Weights of a small masked image model: encoder activation swiglu, encoder patch size [8, 8].
Rows from block 9 of the encoder, named by matrix and row number. Rows with one number belong to one attention dimension. Each number is 128 + 24 x the weight over its row's rms, rounded and kept within 0 to 255. All counts start at 0. Numbers have three digits each. After the name is the row's rms in percent of the matrix's.
# q: attention query (encoder.blocks.9.attn.q.weight, 128x160), inputs 80-159
# k: attention key (encoder.blocks.9.attn.k.weight, 128x160), inputs 80-159
q.5 070:079153125124151145124113100152106100134127116120104113143135140104114104090119186129107110129132134138144097147192115152083137145152178108140148161083129113124126156150153115182126143100110142124107138142118138106144119094136131139145172143
k.5 083:099111121154114144165114124134136098154120163111145145145155152106151091093133087156138122108129105128129129104104113153148185162145177146112157130153082137128139120117108078152142130122131094127119137094118130124125110164142144122123131109
q.6 082:131135092150138111125178112147148137136100117134116108146130172125098114142138110090104112121142121136112124172112091073101101112141181110116152065126109124113170162184111116136143142159175118145124085100104191145100134147108125115166108122
k.6 113:143119168125118096099124122125140164108119096124124155119155130140143139111105111169161110121128115113128155109142139128158142153066074101106106093121167140084109091110169137133141117113111132117159112157149170093107141077167112151103109142
q.7 130:138116121121120144140101130150121150118135108122183114096167100142148128165128117108135120112122112126152161125129124096127091117116119128128117109157087099167127099136102111044109120135172175109145122125147157129126130146128128133134079114
k.7 129:146120157116099121093132134139117172093135101113077099102077093158086166120130128133156120140125158112136121112107152113116111154067087125094097131137167132126112107121152156121161122117109175115128130184138145097133148100130092136084108127
q.8 060:157103124133141139185126109131159113129126119123113116135125094111095123090164145135102113146132119142123122165125154135079141079113141119120134110166104103162168138145119116137093108150149131101113117131121225126154116171084105137156108123
k.8 105:129111167109093098125112120092123155098135105123117128115122126135104121090116158164147090129123142107100130103130115122158143159075060137096098121153163115121107107130150171116147103124109115080131113161126156103130144108155104171086122148
q.9 041:146126135087120152136100140111120148100142162135170152128140131132143153131114152131143099129133120117133138098146152175147143162146089127143143145105116099095072138062114104114133119131119131093115133149149081111098099097152152151084183120
k.9 050:114138098111113139178148133111120109138127128144103127128107124102129106115141163080095134127142150112130114143065106125113172112147141148131143195161130114150171153169095128133132124125136114116103142114114108132159125169083140127126144133
q.10 057:136127143113125149158143165120116121102139140146115132113124128127160126152114185098142107141128139130104126117121125179150150123121096135114128157132152148074108127060142145137126126117107134116131128118145105110141110133112153164074173113
k.10 064:159143095131126121169171126133141158149121102131107139148106136117131145139137140103126086108130137141124112141099133125146162111126085149132101147129122100139142168165096154157122101126125052110126087114110096116123142163117150104156121125
q.11 084:134109160145099131126111154101104139098128129122170134087122123152141142135098118133162118115146140120140143104120128126150115166111076139141160127133156143088090113054152146107119135143096135114129118145147046119123117121148139147108154130
k.11 096:120172102141162144138137128124133124160121155135127116127097131144108120136146130091095161146123135159131103149112132101103122092186141140162117149109132135140152169138088103155093151149145126131121110125096079169146132143105155090178145112
q.12 095:124142096139150134142141099136156120142115103128107116171108151110089089085149125123093131128130113130115098163155110115097124114133203113137120125134112111159166134198122132164123127120146111152135111109100201150137123152105102124146124110
k.12 108:112099165118110096107116133120135130100128122108110136127169129132144137110095108186150097111118126108123159093139125133178140161084099103105116099143133139089113081107152134132143116117118123124138129141139179111106125111180134156079111119
q.13 049:166111159155098129117106172101143146149143158150162120125132111177144119163109088100142112126118125108123159136090116107146077099107085147100133102155114144122120116113155111039122120157127152142115098152149106121134131098100136110134118138
k.13 074:125143135128131109086155147136120131114132139131079097134083108150100158167121128102141135161132160125126100139108152119109119143115108134132121138131161136137134148153138127131133139124139152141134127164156121131139142112115119094143121128
q.14 058:133115131116124125096151160104143128190125164116139111141125154135136160142126120102129155146126158137103122113061132117149112111144110134109100131123149152118122161138138107044151121123146145146108121087152110133122150133119127118109108143
k.14 088:164125144129112138126158130140149127131134132155122113128117123122129141189122119076144120146138142115150122144154163132117156141128121104120134135123108131131126141133134165122145122104134090136126138138140126115134130154116119091164135147
q.15 048:118123125144133096121134089128125126156096109149143118130129155132107142105108167102116118094150138127129130168129117072108084097114138076157133052154122118109143144148121110124139147148162143105129088107110140148104145147106111130162112133
k.15 063:151113173130145100081123152130166153128132117108122136091125127138150136121105085176177146136123105150130135081161160128165134148095118089139085072105162144085124118097149119170132126118100119107162108147134135118102118098154123122145127132
q.16 069:098141117126137128115161148116099099131118148132094143148106169127119138126106141116124132158119153117109066116136108152161185139170130129133111159090144156066135156132134140200136132127089085156133151106128083124129141130136141133116187098
k.16 092:103124101148156149166128122134145081149128141148176140136176141096161092156125123110105141116127115154135141146134116139120143096192174140158146143137086126135153151123099120122097129121144085158121136070123115153134115169117136122154144122
q.17 057:174134161117127107059100146124118136133143147138137139129134126156165148175099067145150143128129128140123160093082137124159108152117094153116120107136104135138123121119133114057142146133154132133111145124146094168147145143136094106104111128
k.17 084:136128118119121103120148140123108122131120129167107102116094124137103135163150136102121136165138141131174133155126129121110163131120120111123154149141157145128145149134132147125135132128132208129136142137186113106146133144138102084124110157
q.18 053:091128159102148128099112140126087115115129144130111138147108137139164150148103132152145182142134148141125117105131122179146138180129098155120119184083166145116090135097145125148118122096117118132132157124141060122141106112127115121087176127
k.18 071:112144091138139173152126135132132113141139149124148115122142127104122112155149123095103136113129141130113127117129117123104107107188176175138166146131070112140150169122101109120110129130147089149105134099116096158144124175098147135166142120
q.19 058:096130136116103129101121146118142143146144164145124125126099157168123138080113115119134145136112135124140120132100125117145076103146098154102128146126136138147125126164133135069131140134082111168118141110135151110131138084104156093139146155
k.19 083:143145128110138128110133131139126113111138146137129101140114126160111149165129148103141117141132141118158107138147166132110113144122139128137135125116107143135129124139117124109152159114139137139151142155147130147127143144104116101145124130
q.20 050:137129135142085127173106149094099149087106126119128140086117115129172140151123134144162112130135126116151117114140135149141176143143108143128152153120134121094105130056136150136114121123067124110117119157143079122137136100131150149074160117
k.20 056:100175064124148138176097111121111127136123147129154137138114142136118111104164156113086121124144141133134117166122100111110164112186133160135108180145117115147175144160090118150102129132140152123112131116104100131163154139118135108138129143
q.21 094:137119146128104120100111134099102132115147121129144143093110118143137145141117114150174125122139143123131144111123141149167148178131061145127149139121153144089093129071149151119129138137103124102130134156147026129120138118172132136101147126
k.21 115:123164083134162155139133122122130104135117156142136117139099134134135102147151128077085162148130132159138105159124120110090123097192174141165144155127114133147162156136093124129102143151143133134100134102108080177160107150096139117176148132
q.22 086:131122109125154138154117109150155138128119107128151095151165117132104098123149145119119112124134103137146117177103117116080088104122146108118121112150095085169160143158096094077113124132195167097134121125123221135111122142099126149156084124
k.22 128:144106156128091102111119143124141167116129103109119129114107116135103143117126129157156086134118137102111127090139133120156138164050068108086106109136154109111104112119168159120173096119109123084142116161149173080116146110144110162078108134
q.23 064:155160112084157134136148109136135086121127135120057128149112109101160154140153116139152144152119158167131094123082159165125205149129115108114137150131093108139152156132136149173109146122108075109105152165105147139136149134108107120142132133
k.23 076:145142120112107137141107125092139180080111108146161134114101144127090087082150198121120102121133156114090126124124092119146122121104072139120136118161161106121131139149135193136142086127127116086113110106128141121122127124150121181133117150
q.24 072:117137099135129172143133103138155111116118100118103125175111150086111118102158165127094123134111128157100076148137154130105147119109176094116139146107115108123164172161139118184124134119151115102105118091091171139130090131115133147138112111
k.24 082:121105164108114132145137106113124159099133098113115148124144115128139131084114140152164102114136101109127136107099117162183159148096082102102078122153149121099116088115157154142138099113106087104143124123128143133136114105160120156082133137
q.25 069:151108146117119126109134140114125132142145163119109135141133121170154158157105062135156145131110138139130143108056144120144097132119093147116097123144120134159138144145102104072093133118134146142134152128148146145130150147105113103119079132
k.25 078:155138139134102129098133155110146157103124112146136101097084117138053134145143152098120129147125169101113127125174120092099082122100114126118149116125147121128104148136137179089156126132144154124116124154132142099132139140123123149132111141
q.26 073:117140120109155136093131124139104103140117114117102129141119163118145145112114179119101125142138123150116129120106152142113168158132134091169145115128120106056126155099150107166131138147162076098096115104118113149127132114148113131135153159
k.26 068:138109132133129112170144127111146136135100119123126138120107129124170098105137125143172139140143105141137143120117121141186181134136121107131106095160169135109156139114138155173135101112111116091143118114169109147140107148186123125144115155
q.27 042:113151103088117194181099128154131148092118095113147168094123098130116133111152199122137085139121119134129112130144124113124177124153115118141127136138097113130122131077135139167128109160137107066108119158090136116148104123135125163133121139
k.27 054:132090152111123122147094112112136167097111118094097141148108110137135123111134200144137129132138100131117135141082098141169149137103089119112073110168172088137140122147130159131135090092108103091114130129128111141164108092159113139085147149
q.28 056:140162128106141107092152123119113127156160142159174116122144164146123132157114158112133113124142147118096130109097126119143152156135100103125119107122147128102120157104145102061157122138174128108106121073149081119094157135168115119117111151
k.28 084:145126142123129151098150128117132089138126146139100106147084153121165160202137112087147147152137118145152125122119172142111130138139149080144135100118123137126146137117147153145137116113135105140130156110135111162151094136145109076153135138
q.29 078:094155092145161137112134109136138116132122127127091125175110154086118111102135163123096145151131123142120087152158137140109137122141175117123126147101108099129168146176127118216130125114137097147110135105097164131124113119120125132152156116
k.29 071:119077158140120108157115135141123127128127114121143159136181134101169112092099127192156125121124084111124154100123112152178180140119122119132116095126124125100105089096142112133124117115119103124156120090142159119096092113176149135118135140
q.30 094:126113173103119109152114165121086125144122145110113143068133085142184159134102129139162119131109115120134169079115132137158150125147083140153113119150143147119072098072137125112117105138112133118111136157150090125164135141151133124116134166
k.30 093:125177075126128127165132115136109115134126135158146127102095133141098110117179162097095144134137159135134094156129114119081129099178146178148137181148127114154143170147079145128118153153128155137112141133130081129160137142101117094148126152
q.31 059:138119125130128125151141112143130144106110102128148131076131138118133108155123163127133098094171125114143172137149096125117150149130140106150166094132139125071105127074131145148149138140133119124108112134127074110096131111153148125121153155
k.31 066:129132127153160108129111117118119128137126124097131160133141141133172109058137124176128139102148092155133130130112147122146123114150145129154118117110137136119138105101136083170117137132116145121153114118095098131109115097148136113153128127
q.32 047:109142140140140115106162140110109113147123171131115118168101180134152165113111094147143158169094148131133104115087131133145129141159108142129138156084168174131113152159134146100124127112100128143122155123119140116098131119150147066123157116
k.32 074:121164112135130170134122148147121109146143151148185143132158138119143116142141137099099114108125141118119116142178148133092106083161182152130176146093053129128143147112098098099125150128153112167138120097106134130118129159075134137147141119
q.33 054:150144131125135132105152145128107142116138142152180136092145154138140131190126123120135125135159128128116162117110134122154155159116118105155147116112144142085115120068136141078165111152146122117128113096127052119107144117144122114110115130
k.33 056:141166114119143156110168129115126104141135126157082116161083133119146160148150141082134150152135133163153108154077176120105097112155141105156150130129146148118153153150117144163121135108127115158139112130119098152143138112145117086163127123
q.34 066:115120116121119108151133114116122137128126133127111129159118104156123127112134099130130143124129142154157134119106130120134102095145117150122124130153113145185133113200126158117103130127104118150147131147115194119136130114096139104157135143
k.34 061:106155144132117114099100159125133147119137144136141096118106102165039114087123162143097109150127160088094121114132119115112089119085083147112140146138162137123123120129131136086131122144123181111121115162107143124129144124109101172085116104
q.35 062:104093165180107088153147144102105158175105127135160127069153118160115119108112142132130095105137111117135157134125061109141106100149105163155135096120161172122087106125125158103142111129114159158141111139138117111111143129116166121122139147
k.35 069:126154125147157117127113141142133110164148147104146156117164142147144120113135097159123110105131126128117118135161157123104124115152157167139116144079077138161101123124109083101116169138118126159162125152081105098104151119080132129151133132
q.36 107:115152103132149138120147102131158108127120121131103102174118172102083106096141148121088144134132131138116088155145136124087126112128182100126133129114111103152168151192119115167127145122147110133117130094103199137126126122105117132161132126
k.36 117:149099177118104117125114134109136146110137106110118136123160120117148141093101123172160101115121103107132148084135135134170135167083080108107101102136141123092096081114160138144152117111111113108155120132142172110099131106170116156091127138
q.37 050:151117154122114089147146131087147132162117133138160115124158121158149150155139124137137131105147119140108140119071130140144121113127104176104122132142141140140135116133142113045131121110144150119129129119160131093142144131103115119129102144
k.37 050:154157127139115118067132143117135172097149122132118128100090125131061168140155124089138076119118150100112127149155176110104093134080086134106132157131130110160108157142154174101150121128105120134151120151116121100121143128102124126109123136
q.38 055:153151128128105140109160162107085126125153138133102159148094134158142143127120103117145138165119136120142110083147131151123182139163099122121130164105136155097100132096164177147145111129081064128121142146131084119140124136180142121110201107
k.38 074:096146095121135125185129122120129077136108157151154119177132138148143092154134130103101148127124147143147123168107107123137151081179158142158136150160116148145174144148081112130107136120154122156106134097124093165155117155124135107149131115
q.39 058:156090177135110109162113148142123128100095097096087146089132081145126148163132098165172124110125107122128153157058124131142148131106079158146118108156147133134105130076133142139118121126134135079135112202146101140153134133116148160112122157
k.39 068:125143109126155099146104115126121164126118124122152132108110117180086084124145142125073123147134151130119108150151065113153175108116095129146097146161165117139147145149135141113108129157120179104117123132180102115141143133109137149111134141
q.40 077:145135089142125121159157127161163158126114088155159094130143132128084114142145145112114101118159126117107111183126085101124095096096150120113113086139096108135162137180085114111133128158172137120140104098116205136101130152090115131145074111
k.40 113:146098163116122102098125124129131162099137100116108135117139117134137165110092131162163105127125117113121149098137139134154122148071067102101089097125157123100099094117169148127137107120100117115156135160137166088113148073152117153082118128
q.41 052:128135131142109142144106131135121118084134084127143142124106096125106092124122171120125134095153118109145134145188117129100131140116122101157150122125122098128109118099122171157120125146117129078135097170112100121125085116120143157128166136
k.41 068:090148099115151141118103122109121112153126151090123146138129154147138100110136112153100145142103120161135119113118107137152148116151140139152106127125128117114154128137115079165110124147134136106122145107109110163150118122130160141138144106
q.42 131:128106152132129154127125142120155127131137141106102132125135102095133146147151110169155137141124121120103142084132140144144127119075139145109105154149177125182135080161142153133134101099108153134168156136132073108161130142148098138089108120
k.42 124:120140102148158162138146113152100119123142127138149104137155129075151128157121126102097158121133124133128141155124105134087096099173187153147154160118076138171117123148107108114091155131126143199113140084112107140115108150095132087151130087
q.43 069:098148150146122118084114109146138144168156132126159112113177114146134116122118116141105123119116119114140179125141134100151082135105124126148098090131122118155117110149101082046142138123165160137156147107136116136129135117132104122154074127
k.43 067:169106142122113112073153176126126136109121124120084105108112126135137181128136075124153149126129097149125142131129137094112085164103180097130137099089130148125096107115158120118144154139131148142118147144139135120117110131148134119132118114
q.44 060:103131124107120153140105120107122104126138142108098142172110109118137125096144127133119154165089136131138089107128153147128164105176139150116127203107145129182129137160131151190108119116066133124128161161105190119168120111127141128121182129
k.44 074:105141109125095149182084124109128115133125148131174134143146131115099090103132173127083097113121136108102126127127091135129155114149138169111135155157076114147145145155088137097127120121141108103088129086122138131138126183113145170116127130
q.45 092:139111143141113106129151140103089145129113131124156148076133135138156143132115131118150118108141126124132151121116101122158133141141090153118134107117160172057080123061144153117134132141113101146127104132148067108112138118145156128118161127
k.45 090:128161107146187109160149144153138117152125132144136128137113129144143117134141121103121154115144131145147103164128148115121119087175160138164124134120128149140154164135096108129094149148129127158142109135100066139137148125099157085177133134
q.46 042:136161121103132093144120113135126124115149094141103142143097109153118124127086109117105115124110124115190165124172104109123155106137141124137122103177101122182134092174132156147115111149113125139130141153114149118135181138137141080152104181
k.46 056:081141131137104120097079121131090098104129168117119110129138146126109122111127187172108169127131129138112119123143127161091097136170132156151192143129135143121125131113132099117120121143148197120110157134139132155185099113125091132091132097
q.47 070:131123155131112126159077144136130137083152110107147116113133071133125121135123126153142098134129099126178147123178123136113113134127106129120139131132094109190095077111136116117111143139104175123139145198138133130155100106122133136126115127
k.47 076:084153093122109138137119132136129117147122162125123092143106120146077098120144130121087134147127144123109083137076065096100132122130154164117160188148137118148153149153111098136135137153155170112077142158106118132158128159082140142102125114
q.48 037:085139096126111128139126094119114136136131142136145118117136126128139126102118161136123147133140158132166120156136068131142085126123149138140161108122123145131076102139117115165104136119077140180141129150079156091100141123108140093177156111
k.48 071:126143135154145137097116152130125138145141118109127127120149135138115125077117116144120142111115117131088118115142139112120048116124135149138129097091115125129094116120124098123123139143118106132130100118055117139094128104113166149158129090
q.49 090:102146094161129144152157113116121115112092108125108143144100150095101117099155154126100126133145139138107099161154110158106163125130176122108156158117148127109151148158128150211145128108125081119121108107091148128119127130125125136141149114
k.49 106:118109151143140127149096118118126143123130120100163175139186143098166114093096117181143108080135086120119162127130128167168139129123115132125116104130097122122113095117136100128118117111116082125150114100105132132112109094154159158109148109
q.50 068:126143118132122104119145096125142115151130143122105127141129126130110137104120072131123146144114135122163129132127130124127128120130149145110115115151125141185147113205091126124121146130138134132147161112135188134139155131108134092150092121
k.50 067:133135137129105147085103132121114115100142137128131096130148127144106133109129148133127125123125127096107143111163134108110041154114162143105166113118122123122087084107139118085149144125138168154118153140102167104121126113120115154111124122
q.51 056:142124150133113127180131122138099139102155096139135127103118109116116097116092208131125093126125094118153162140210110122119149139144129097156122124123104135109075073093126129174118118147099146107147129156124137115124100099129160165139180156
k.51 081:081143084121134135146120110135105092143127136119123144156136142129149123118146141158100135117131094143137127133097117159145201119154149148141125151151128124141151146134105090157125112139147163124141153105158115144149114144136122108104142142
q.52 040:179157081094137131141125126128142139089135111125140155131134138107141160113130105147154134132122138120138169136127114158137159146109124147109106158137146088180165129131069139112122112116145075126158173155143117141133136129134130139150137137
k.52 053:102127101113125139140119112115116077114124143149125110154118121140131111132157190091102165138160103118107127155102113128105092122153132118162176155160171108140140106138099131105129108125149159152105178111102124126185105123108124125111172113
q.53 055:141132169114108131132083183149103129118169125131136137100138097173165101136098147118127112138128131114153168101148129125149147159123081089142147130147107144114070103063158116086115128169087153100114124164149080123132126105160139149115127147
k.53 071:114171099115121119136130120126121114144102161131119105145079134165110105141164135118065157146113139148136090148099119099119180131153128145147102143148142138138170160169108107167140143137124148127110155132148095152162122149114124082148122137
q.54 053:146112127117138130089129136132124149153135150131158140154146156149117142141095144107141116142122127114107140134076156131146099157075110120102104090135138129108149154098140106057144105145196121149139140101164075152100125146139105142121105115
k.54 073:155096145141130096109166139147164117144123142142128097098105119133127140196096099087165149173123141151149124120159127105118153138132150091168141121110143127120133142122144149136125122135139092131145132149158117121128145134133141101171130128
q.55 069:119136130098131127100147152115088112145130154141116143142118142127161158159112110117130151161110133099127102097144135159162166158165095126150141171091132158076108142085142137182131120124105098137131155121149056135110124126145137119106191117
k.55 100:104151089131144161167135102135138098151128139145155129136144143098149110155134136092097153111125120143134132148126120133106131090184172154157151141142078128146152159132095111135098147118147113148098138083109110159145116173111149109171141122
q.56 064:114127132136111117107138152144061139122118155136121139085140104160164136144110104116152107132147138118157166097139120111139153167169112128159172119118128152088096123052161136143141143141070116139121121155134071117137128099164148125118156143
k.56 076:121158101147169097182142141127135128145109140142152152135132122130130074085130143130091161105155117155151108163099100085107155094174156151157148157154150155145158157139089105142116166137135167121115098133129096145132148153103135098153130137
q.57 063:137132129137095099138157133134100140120115127120112127080094122119111139138123101133156100122154147138140141149170092124143177161147123127149167111134137174080118124118129175180132158143082066153135114146115102124088144111155157121132171124
k.57 078:135144121142164124149100129116134115128124143127164156150172128129172081088113146157101162097152094163142150156131116124125081076164167141179131083113123155122119100114109076126083155143148151133139113096104106151122124098124143146153148122
q.58 078:137141086140150111139143094115172121156114125132125123185112151108107117117158108124087161134136145143104082133100121138120124097115181146092107141131127144152193147221114140157115119108153107158140121100118184155113138176081123107127111108
k.58 082:148115159147123132106093128119154139108130115122159131134175136122131134124098113160148085122124117102112155106174134137133096145096099105094147107105107120117089091113165160083129106124114093134142127134108163113119131087145122183087140126
q.59 042:133111116171093176127082117117116134104121091122202103142120122112096097087130143136142153112148119159128123153172143148126053144085131095105159140109124113164130113140120142128111117131123172109117111150150146121154084115105125147134119125
k.59 049:115155142118119141102141135127097119138154136105074123108131127145112136122122078124144115118093144127116110110080106126135157143125109096101097154116155136128137125129133087150126124145095115105111114131087119135136119122129156146113140117
q.60 038:139143161117159107079107106120133144111138112152119148141149135134138137146107094140095142143117121103122143134115147119114108162101077096128116116125133103105114137102119090124129111141180163125147123141148074115109124124110095146137100143
k.60 045:147127122140106156131124164105144112136121130162101132106074145103116134185151081105131141119147141122103095096097107110097119154173156153121188156127137127144118157126145144133155115129128122112102143128117116126147106143115106136158169111
q.61 034:083137101169119118143173119087094127121139121147125151125096177104151135126133093133117132133119137130141086136097115172140143131127155163103156147112159126070147178120087144155134123099113123139129165091129069134116100165145148103106155096
k.61 071:127122103145131157130096100139137104146135132118182136144176152082152127170125107136122132097133124142121162136174138158101108107165173137144154117114061123126124134108107102101111101138144078145116140082117125141151100152097162138156139111
q.62 071:145134137146129121089130150112090135125141126145171142089118135147149142143090119132155131139133122113134141111127102125170154171144109142145140119118156165069074111057157128101162120136110107159133136120141055116129129110171138120107167117
k.62 094:128149090132161134158142138140129094164118160154128127151112129139157122156136116095116165131136120146151119169117136128118126100183180122167134139123124152144158162138077100137110141119151144161123139101131087147132122163109144081173129144
q.63 134:114142110150144140101119100137146114108116115124090113188119153111088115090148138141104158128130148149110085160147137136103127151114162111116152138101121091138168156178133121179130155111135104138122137117103154142118115125117118132149146115
k.63 117:140080162136108115126109132108133116130125132110128139127178130117153115085093109175142122121118094123122149085147097144181146158105111097107122091118145124088110069112151109141149130125118110108141124107153162124095096111176141163107138138
q.64 111:104120123124087127148124156155134115158141120112149095149123133124133174119100166141127105099122128088142126093131138155151139178112088101115089109131111133124117127119129121105112128164160132107118135149121047120106143164138108181125105146
k.64 142:152138161160128084150115138088104142103132129095128154097109096168116115094097123127143133134128156111129124124107116114120120115164115157133130143116113157127072110113156158137135150145081112148136125201138087108119129101144132145120168139
q.65 139:130162088124125128148124104136112106139101133133129136134156181106120103178123119108081097135125158122158124107132096113082119090158160091087145136149064090133170154138173148126135120160186143134102116128146128108148135145101127161114137135
k.65 127:122133108118151135157150084143171169095169077113142127134134113094093115116120160110128160129157123121114141131135091146145139111124149160112122139128114112168135131179086103123116182118134137107133122096129160130097146127085148137171103142
q.66 145:158123141108110158088102161118121134115155125133122112154104098111145185154134156131122121126109136129132122077150166165148131162095099074125102140134158120140113097144171133117108087143105165115124129121130075114154108129177121165086128137
k.66 130:143127157147139107111130125115106154091123156092121137127108104185126095123123104142137145174138133122152120132133100129137098105122115119132111138120150182094097105090167143149182110127093108149144114150139093128124128114101127126129159125
q.67 119:138139115134132125142116087135127115100101116126105165131128159127107066127138106127130109157143138131124130166105144136091150046146168165100139150148097109099156128145141139165179102111125089156124093088135175148156102121042123108141137115
k.67 129:122102092116122186135150127161160147162127127138102111146106130103147132162155139127125149096149087134129134136124131140153132149120128109136105129132142113157162134148073126135116114134190155099128149069134153171128108135142117093124074125
q.68 136:128158131126162151114126146142137095159169138135118124174121134127150154119140138091120120120117116127087116136168159120155152118124153091132089138137126092134130119186084094167098107128139099131123160068114215159142137110148113113131086109
k.68 120:115170112116124170133141112140123097121141126161140141131115154093131127143158144088115100121122148118075103131128165172116165116138138188128126165122120087135145157165115119120118101078086126161113120064110123127142134122134137132102130130
q.69 114:106114119159133097113158156137126135117126153153143088123091108145124130089094129135142107121141098156103103123105106140155110153113116180166106163114146155103150119103110128115115152115072148180123117153100130102120146119165113137101159151
k.69 108:138143141141097095103098129108099121143110135121129116116154167152128114096111146140104125112117152137179142146148119071095116096157121103130152121111123092104098104102144126106101137168107113123098120171123188109129120097128164134136174139
q.70 137:163132128140112168117105123116094145093122136121109156081108127084138158152158157122122170123161137131168179125129125120099134126150123107136185126135156105162119119125147160125141110126107158082105121124154114115138094121153130088100164127
k.70 132:113094164105143121115151133119174152119140142133127134177152107156132120156115098148125137162125111139142098128149124167147105151069119123123104090149176186093136124134141113140164109093169128146175137108114081134118123150087107100123108124
q.71 133:096126099124113137122075110118118126155102134129126149130157154148100110162127086134119111131082161117133102118130125170124099129118134120057115143112093090112136146113170104136166121155194155142080150140140141127126087141138155157101142148
k.71 122:105103123122153132136170097161140161124169111139145102134140104100130079142123172142101138124172165158122149135152056133141133094125140087134140147148119116175158129179094114091099146120129149131124107105113169145111108118082155165165110139
q.72 113:126140136153104116170145144136154144124151127108159099108149108102131102121103145146107126115145084085105140109132131127147162116110118186131130119102137152097130127129094101135110134118095157140146069127125059097128138112065142118145155136
k.72 125:157095132140128120135110184108120157136139115106106151110096102154139146115123114130148145148110124115148129121086128131119108145167096126138124132088132169122060112082131183153140139161112080124134167179150087123099111123151126143137161124
q.73 117:089140121132131104162129108119115128154089133130138148098157139160127064117128105120138128151122131123118152167112114090127134105160147174130152117105116121095125161110075134117128150100145093134113130128140181151104143123097141103155129111
k.73 109:133108126105119149131123155139148078151141125155115114156151116086163159157124124147123095112119116128115124102115161141142141192110108096130142090144132130140142138149130129120084124117151140121134151120123107123142103151163108140111094129
q.74 107:134134137088105179114093142114118130125132128111107134128147141116150187175159125111121144149074174106141128124136159144119130150136098082110136140110141081156093136122143125103126118144117150084120172118162102153108113121163149120108122114
k.74 101:138125148121161107135142096135126132094148136117116132143118090147118105154119091163130106169141134127131120116133126181126121143099123131129108134142152191100103127124168138164150083101121141156159097125131071116133113131109108134114138116
q.75 126:125079145119126103109093101136132136125141088095129168130103125133079132121112160139154162084141103130148160113156120140110121081120129120115097074150099156135092107142146136175148095145159115130132108158123104163136111128104129146152109137
k.75 106:109076138156105150126132203085158140160127158124153113088108118153135115140147113095141118129106167118099122115139114120198104142098106118140126134126117119131148121091103122114121144130113155112124130160125055138139153155138156153112129104
q.76 146:165066153134126137128116123097142150119148094087127138132146115118119156134140098141163205103155108140136131130117110092120114123132099141163168101128150177167084124118100126123128147108101136063169113138143112134126106138116138076142110120
k.76 110:068126105140136145117126135112132111201071157147145101115102147150092163145131092104155096121057152120103133114143163126128110124121151118129137145133097088078166171133129105156126130144161136125133130145131164126145182158144122131117128095
q.77 162:131106149087099123123102117149122122106125096125129152130135125138131137148123179163136121160124142117195137108145124166116123135113105084097122101144103145137112121105175150116137109148158133107133123171136037126109120139097117198125123133
k.77 122:156103155151144086113135157096138162117136142085116122114121080160123121109105112134143173135140107121168161119122104096154112147090126107132124107128144177123108089091146133130151158163134146104147133192132103136113152129136121115140128127
q.78 109:094117161121102155098109181138153133149127109134128123134127107162142143105136156156155114132079152106120132098135207175187144170077127088102097116106153117107086126111105100102128104135151137103125162117117083142153134126139139166127096119
k.78 122:145118160120118100141116153115096091098133161112108149138130084143150137144115089167143111155140121114138126122104100149123108162141102116150147122155151195122112102091170167132142101123105108153138138193135069111129111125149112122104160128
q.79 127:116129128110137119109137146102109134117109175158143109112123122134154138121125104132118116161110111126111124145131107135155110170129106162171139171110180118107131120086130135093123145103074142141132140139137138114087155097181129111106163144
k.79 108:162132141141119111090092131126102113125120138133119104149143137160170133122116121168101111133120118174181114130134155086100117123110104075125132083132128152081105100107187136105146081161120118144130118134125165143143078122142133134132144128
q.80 139:125136093127119143141138124101085154119109178146147106095120137107140144159121110098102119145132125132119131131117085142111121152159126167159155171102152107110156148083134144118150157113086154139101115142151131083093130120172141099085201152
k.80 115:158122157139136089111125128119139160129129121119112112145156137174132078084098130139095131137105147167162109137139135097116107076101104101106095114089134148089097099136158115138139116145129122132142103136112181127141095119077152143166139129
q.81 114:108123138140115131132108138148151118155137083104127151165147115156114150089135130167135151080108146110158143134142161130149138153120121095092111092110106142138081125137081100121127138160198105104147162138116105154112114153106130127140067100
k.81 103:115143129120119099167144139108097101116143148126151144087127100116106116136133140142134082135144148108099129118110092133102142139178120170158156154173097126147152123116122154127102150109080126162130120193138056086110151143161143136106154134
q.82 132:136138114118130148146114100132125108136127101115120164135154161112114112165152133102100127130132159109153141131141129113084148079148165090094144103158079097149135149166131124144137105142198102090115120099140141143146120150091131131138102110
k.82 113:111132100114152155152166112139178145119148101128120146137104102087108127138129134103154141126135114106073120114124129182156156134121134176116103151144119131167155152172091112136140151098153143118141128086131106139116144149108114120129090131
q.83 116:098132103140129107162132117125122110177108108115142132125153122148107112117106112126126140098116123092129144143122097067121114120169117138138134085114099127129109159152074125141106142140177110133116127161126143131116139138113144115167108109
k.83 110:118107132126100141180134154104151101156130098135135131097141132100120137134137142122123085112103163125077119121109158137115137156131106158125154089151095101164124161164115134126093138112128121139134148142116061098155118160153148174121107117
q.84 092:133161148085119116104148155117115128100124175116102124110086111129167190141112188118139135158130120134116135117136148128142122171108094101176104106122173128133125114122136140127089130111086161152106133135115095133108176110179092144130141131
k.84 109:158124167154121112095088151112111117102124168111124123153128119173151120108109099167140127156118124139152112115121160128124111159100117118129130097123152178110083109095185140127168102125105108162137147161116071125153089110143116139115166116